A small image VQ-VAE, trained from scratch.
Training: adamw at rate 0.0024, 24200 steps, batches of 128.
Rows from block 5 of the encoder of a small image VQ-VAE, named by matrix and row number. Rows with one number belong to one neuron. Each number is 500 + 40 x the weight over its row's rms, rounded and kept within 0 to 999. All counts start at 0. Numbers have three digits each.
After each neuron's rows are labels from the 100 images, of 14976, where the neuron reaches its highest value: "responds to" is what is common among them. Only what is clearly more common there than usual is listed. The data: drawn small creatures on textured ground. In brackets: how many of the 100.
# fc1: MLP up (encoder.blocks.5.mlp.fc1.weight, 256x128), inputs 0-127
# fc2: MLP down (encoder.blocks.5.mlp.fc2.weight, 128x256, transposed), outputs 0-127

fc1.80:468450519521507470487478498461550545510448435494447493467475492536521477515505486515498507472615505560478535488458473499500493528501514533521494524501490380529495419576441512473413485486466490458425475556515494467449479447549529523458487523477503555512552503502432429526527464526520534556477434472560373516499438538516573535487512508557494484519495503534406471465543560545498472519494
fc2.80:513505436513512444541481567508464517525419497498478470453496461595466473457509478508432484516505457516473492499540544405503527503484480583474512500525480455502532415565496506443551528474462496392524457431555504493495573506537420510494503499456579510536500483426476524519478507501464504536468417525485495511543492557520377479499544508520510494519514460495470512447534428533574523462501
responds to: white (58)

fc1.253:572481510478491519490460451492457537466528506473507532474475495522503540533467524533501489472515570498477501572510528514513435490458449528472553463488530477523436431508475497442483496484399516501501462487442464479488428471547505564498526487501482513495486473479449503495505497488409448448538566562490546534485589612500534580505584542514540580485544456504481494559560375503550495516495
fc2.253:500511529478511481576371560490498518500566503462590525513529483506490512485518541466392584451476537487459479486426556549457491526471493480498506516504466540404535466483457488480487545499511481432510439481498562476535498477540504521453490478419509582471511473498464534481523488465461498479503446547500523484497509637529480437511493464475515464522462532515419572574485479513506497491502
responds to: white (41); striped (39); jellyfish (28)

fc1.150:498434488479536501487535554540464570508532450473467494495528468493476486489469412476512474479469485469471491484510475572487499357434567537477560486502497481564490446494511487479468553527535512497445514607462465444481431449429474497543563502529481534486458578477538491507500394533552533528494499514485440506461495471467483602521491510487448496511488520471557560501522485573495439501492
fc2.150:465496497520476485532489468532445511499497552503427521537502486548469480520514449446478524478501501489514501530511507485476517500506501514497536517505495492563478419503513492459529560487481497461497525458453516475558545517665546487438478561511500483518458382434546402484489570516490498519477433505550470565554443472497464406532526483465457550508488570519408497445513521439560515522473
responds to: pink (27); jellyfish (26)

fc1.214:474435492469563505538496471514552510490466464499584445495481500564506383502473482509493520545537479512504495507525510528569490453521465545434516532494486503502520482567506489490484474517457519554458465442580547555469470489412577470491483485478517495504490577512411371485502573508491489512535504535508457507506519494481530559523466501518485530477611452496551514531529504579480509598539
fc2.214:524426471489442518501463535497476528494486467476554488503521511464490521487474530431617487511507506487472464505504527494499476483492493539448524450488479524445555478503508518473492468506516514495509531412608528515487567498414388508520454470498536526507543582463504502546464380505459534495493517490501652478496512508482507558487481548530511580510537496494496489539495459523578562570496
responds to: pink (29)

fc1.124:553456439497537480507505516492498510448502489588532538535438510525489465556462562555524533456489519485526530505551554389515536508485560474427503440490468422493494486470455484510504518555530509585456476459448466483486572482508474428478541471498507531511517530474491487552494503522497510486468511526516491499593544423582589486525441451494531489503553470450519444420430496513434457509555
fc2.124:494510540464525420426569541477451476497512502494437499544539536543489515549529522521432527496529491513535502478412467508477452541510501456505455521498486501470569562515415492435485562509444502531489504531486475456408519497538519471524501528490543482501484425494527481506510518534508475524485460457561513481647575589477393494515567537536523530479490553490481542457484477430529499483533
responds to: red (35)

fc1.159:482485485479508463549481555527445473466525513505437497507545463554472553478431531508465565542450545495542456481425468516517503499531466511436637523490477448468498517545475501474435481505523490509469456456572534510513499479462450527451448503557491477504314486490503442494517492449471490528467549493466443538491508472459523516502495507505519470537540505524513432555485490518505526601547
fc2.159:418472505555534465431457579480521536518393463482548482519530504444525527479468552445506556505553428511482470542457494487519478520453481505481512447513519537539510491537495506398475522497542476435483541474582446515475460475416440433572469432511515516523565570476482417467478424498490532545528465532504537451558501557506474476502494529484528481500571453484540485531492522473473474530524
responds to: pink (37); white (27)

fc1.34:503543461524453432479524458535540482545537527496415496487481476519481509458465561492443462457483531498473506502501505556485486411494535536479533423487469488524463489496494455536489603571530559442432508482465585477522523512490534465474469472477444525428543441457524424536494456538502416435507525502557509489507580516506486502518572488569492449552506443422501507468501469506551534478579
fc2.34:474526460443600560486503454523551475476448550493538482467504507549519501481509519535532451482519522538536482526556493485446506420511512579514506447486471515496522552481526489529460482520514493519516478442554470471472531496538499483471455478492476552540531507530531463468501343525438540508528539438559461450458608480496502452496502470586532514521555565516429475528477444469506542592507
responds to: red (27)

fc1.111:503437549534484560532457528476509522450490510502550565518496407575459480544460425507578512521498551540528523576472461469523472506484553523517539483509407595453527517501570522472450421572438466537457474474542541521537561488496525495493495457481470508498452507510456435515558540526450507529454510459536464523413474513489497499419461446519455501548569500486459453517501505485504493525544
fc2.111:473505457537495452531474569470535515517555455497589490519534475464484477497528539493503522584533453536448562435467512414499499572521485537426528515519523469460452465452481515462529556480478508539491477500475509477514493526439573487509528551499531509498501414433526526511496530532523400500504502481545511454504462594480484589536510520503528551547575454500622458513433511461521501535532
responds to: white (26)

fc1.139:481433504471567477506423412521480508488602500498548474503480523479498500495490497411480496552521523489537499476465466484490493513465506547494518542512482413499542485470469509576481497543482493526475423445510500461514445474474546471496563495440517490478540470523456401575476476538508466571454442445523447493522458527584485559480501463519544424531474443485454532481522621568497516490498
fc2.139:508461491486450561505450546485444561505445521488548464539510464552517502503540506503486433502505464491511506506439577499430523533454507534504484490500484482455592493440431494444503531507459470500518567464492524444558431489495396474562491477366525500483560451440475536483504535485484467486466458542514509448445426592536506541514509488524525425505543507521534512469516413489541476477496
responds to: white (32)

fc1.79:477451483492575516537479481518530602512494428563476567533517494516514517536497531529472474425528476504564501444503543509571463506437439521513514527500457552523482520520467513506500498492437475528453486488452506536498397498413518446469534532511485530505491486510486476624525496431464496486490436412554515517504503494638535528495536479494544430527467455509461438484502541558498479519487
fc2.79:571454522538340424471542501503426436499457451513517573502488524575517495564501478563524515489522547525529488505497498557472562422498510418517495494493466504528553589482528497460495454509526485558515408467493534488462521488486514513529384519522493464507508531512496554479507434483494545495488505477497516524544484463520453500422494512516512557495499549515446539486554556509576501488498
responds to: orange (30); crab (28)

fc1.115:471488490455487590518545530522506534496536583530447416498561473490500530519510411458507476454597446518510545497485468521468474507526494472539479510510489526557493479553604511502511469475459499452513542544469536493562527516529570533463454555372477452482495551516551478480495539515526440532566471461480429503453461564476470506435534495483488479509483470491523529568500515541577558527469
fc2.115:533523551505495486439472571503394476505502492493512478540472437559481481461468469528416535441516489497529498552391553471512488510477495531509544496500493449415551515510471477545521485487501477451517485515505548559472512505538473523561497492526573577475477483495491550503503520478498486477516429456467509509624478543495370481468438491492510526492478399485451573494513495570552515511474
responds to: white (29)

fc1.2:497480458465535483510470436519475446510502474450589518522514484562508535532501542573506420546515491504530554500547522511581412450524459491456505496472460544534540445467460492562494504490517525517476442465462493588468526530491477533427483468552468496503483501498519497610506461500476447496487435565595491487492555540481490535520517482524491422498494410467453408537560450528463459514482
fc2.2:580552475535385536471477465519535474458488512536515449453497522422446502490493521540490456540471494489573508472569470527492521520563507529496547460489475597484488485545504521524476465511467478468515454524450460548518520512421439487504556416530497479541557552512462506492544515524462515473477570475479532440492493371445535552508453478534468472491523480482530411451479552461515529435497
responds to: red (28)

fc1.53:491466512507514464459488484464504491498537513475500499501520505537537435461496520562447472498464498472490465429437511424483499595503463454552492479514532526512494558500516507546493433516527490420476515527562505528465441583481432425516571507538473549477440554509510491532481494522498490473481414517425508537514603465537466504509605486548427547469463489553538576467571478478440453507474
fc2.53:579451484485433565482486440483505469498470481500541520544486516545482487525507508484506478480436501578510557486558475517467506546527498449514478505507530532469435520522469511505513508491594509625513485485557530504496523505537563485488528524501526476446494428537516399473491511487594493401501568555460475500434506423485594610506474481505509477505475534485443475456445530481479459533494
responds to: orange (33)

fc1.72:522557544471466559497487457473515526553463558597569456470496452560481502442454479483499495460447469528485489506530499491537440463592427519459534560509527490527432470523471429504547571452560566487463498479562508519475548490552540574518466483476472520470436502494461471562505508558446525472540489505530480536494484549440512478561487448548490452502478473495458483617535457536500502528535
fc2.72:491460522545472557460531445549618552488532543508483482477522488433514529519524522507577484482496519473506482512600515513495490492488512566492508481483502539547400504499516515480480556522504529489485502474525468448576445490529501428409528500558554493543520553556532520507436510519472562575502490518586456466479422406506466474548542489522555481504566484522511415487490485444473539538511
responds to: white (38)

fc1.105:529505539545502511502558485576486524444453451444446501514546489482478561537466418462501464528529475468502511527435461535457543510466493488443500548523515526397471481460493522514557469479435468433474439532598502500523480476533481536533486541559417503514457487503493508509484499467520566476537425385556477549436500543497497553482549485543571515552435483540480465520509492503551565513524
fc2.105:439466567420451538430480492524501526492472478536521509548505494425512527389467489477535517466534420538490497484414477495449533438519518547553500510492433480514495466480549504550499453496534454425479473529570528499535491528521516608443526422531409556529466501471524564475483499498461580560561503489475449481489510441481453489497496513498514507536435508516504553501516526567478521556501
responds to: large (62); jellyfish (49); yellow (28)

fc1.37:457434534506529538482489508468409508503473529521577460485505487529506559527485473469522519499394507489511465493538492567505473425499460471412498472520511508521521546472518479447494515484511516546426494470434543457466449462475435473511524540509503533505539451539498412533496513521511507443512394561538639500494504449518442544459529479549470525454452502504554507518476493554543525410518
fc2.37:478457538510483524516512438498564492509539554517516499528501516481475505496500522464563434548560493498512500486510470530404515461523493491529492517510482484490475589403494533517501518504500514608485530557450467474545461524499621536461534478535475463522512460516529475496466488539557520483461560495489392468455534466492594561486461503484502523496513494495586505526475482495397504632520
responds to: striped (40); white (36); creature: crab (25)

fc1.93:484416522520477451462541455434549474516513441454575512513547486578465403492500552529460621471489539513589523520496484531478519460516549440459500488482543526530516510463412499462434540479540490531475499441492421482442499470490459510534509480527535521458553451503414466498556507478510540540479495551497548532501548478486515522483494514544568571475492544501553452481500494550521484425489
fc2.93:555452448524484511548449476527594496482525525498512519476500541488505524500517512457531439517432478541497495486588446544499498473507485469506536464509466481545434450528515530489490518496495466464469487502521484522522440472454525531415474489504457480520528567520480461535501419490529582583478460530462374514485583571524547502463541528492500520472497503488577521578491551470390419523465
responds to: striped (37)

fc1.66:607476465523501483613552484451452473491514535500449478566517457503518492532459496519440519497502502497500514569514488521461524530495561517545577453492466421482499459480492487507502539546491476510476414585415521451503439539545494543429505512462553517523484459523440545524509430517439454530516521540514455517460507469464478496516590458514552501504560534446555479523473532531540473595491
fc2.66:451414493536477466530510497495465517530411491509551546419525515496528541578501508480517539498420528530430444521490487524512507523467461433500501508530468492441457500543564541487482480477503507468505614528508511475526452499383488520539479476508535452521534546483488463500529491488524511523483517565480554405423587453491550562401518494479485519471509525460514522559491507501441420496535
responds to: large (52); jellyfish (48); white (34)

fc1.254:503465543535510537497511506548478479459512400484491520518540480518500526488451549561543444550500462466468478503464515491526498542439539453544522553532455537451477492504468529539489415501414445465435431484567448516397508474447457432461514504543481521504495473505484502559506409439581436510468496501512465588477532468570477516456548495547507479467536472455466478576488530458480555507488
fc2.254:496448605493446500558375558480478465502498466507506489467556496471475541467433514511474486458457452477506545443418479483527485444519495480514514578499519496445488452492506502580525393495526528466498527497509451504475501530415423518499527502473506562488491564460496399535497511554540506502533462497487505507509533539489496499494508477512518441492382472513496525487485528608466434484524
responds to: large (60); yellow (27); jellyfish (25)

fc1.42:467392541489533503498474451471552550511474501562538492491459503497485405526482476443560507450458520448409478544534519562474530489459460500517549528519502511505511465549479482421465459452473500646449457414501513453470386458504470482438545534496473532455520506511431457508534523550504495561550509527517500534488488488484527569450499518481510539486531513522485528490500487555524540465541
fc2.42:443429534499444510476481427486458555496471557459511456516500511504464499549489538467545442517535520548468487531481502490445504440510497503513536449507461533479549451483494497532472438516569499469497605492500564522511490492440524530501448443497509499504571524474506478533510427515478556471548518523466511478407526473489584598475474519515513513500446549480619486588493487427446463580502
responds to: striped (38); white (25)

fc1.43:476438502499520524432567585534436534463479566539555461512499495520491579506481510437506500504560501520570467489443549474544453535471473523537507504497514526504526496476528517506496472533511515475429480495477534487488512543536580448500594556450472497512475470486551366562524476516497592476440409531480567521449544542484530503424484455463500484519539526468462517506493490446551551508520
fc2.43:515478547519527468603519478505467452514443563530444509474525517527511510526507539520494496475487492496579498475459483522479559417517505430583462549511522474455498616481483500488497499508498498508471518468449455448524498533556419470516451509505538479478449556509552418495485564540533488501456433501554497447481394525516452487457510503476505485505510489496477499394505393503565438531542
responds to: white (33)

fc1.29:466434581530510466514534498477485516470550536503426470510501472503513599501473473485460518516462478558495500478523481503516459518505445537440539481549462450530492493494486501439488506529492502442457481614359472465505483496496487497474492545505518517522532484525470347508502491510496505398462507531539578499542530506536514556461560510525505492512395469488500489425517514558476463473546
fc2.29:528522553517500463523513499508523438500477547539456520557522506583493514500512458507486484498518494502549492514590463522466506527501514447529505558505536508511466537493514501465533596503436506483504509543435460493490538505673569499511512500510493442517518446487560507472496605535518506455485495516495351512531546505538447442485527488509522483482524526523384524461508545518485487433487
responds to: striped (41); white (28)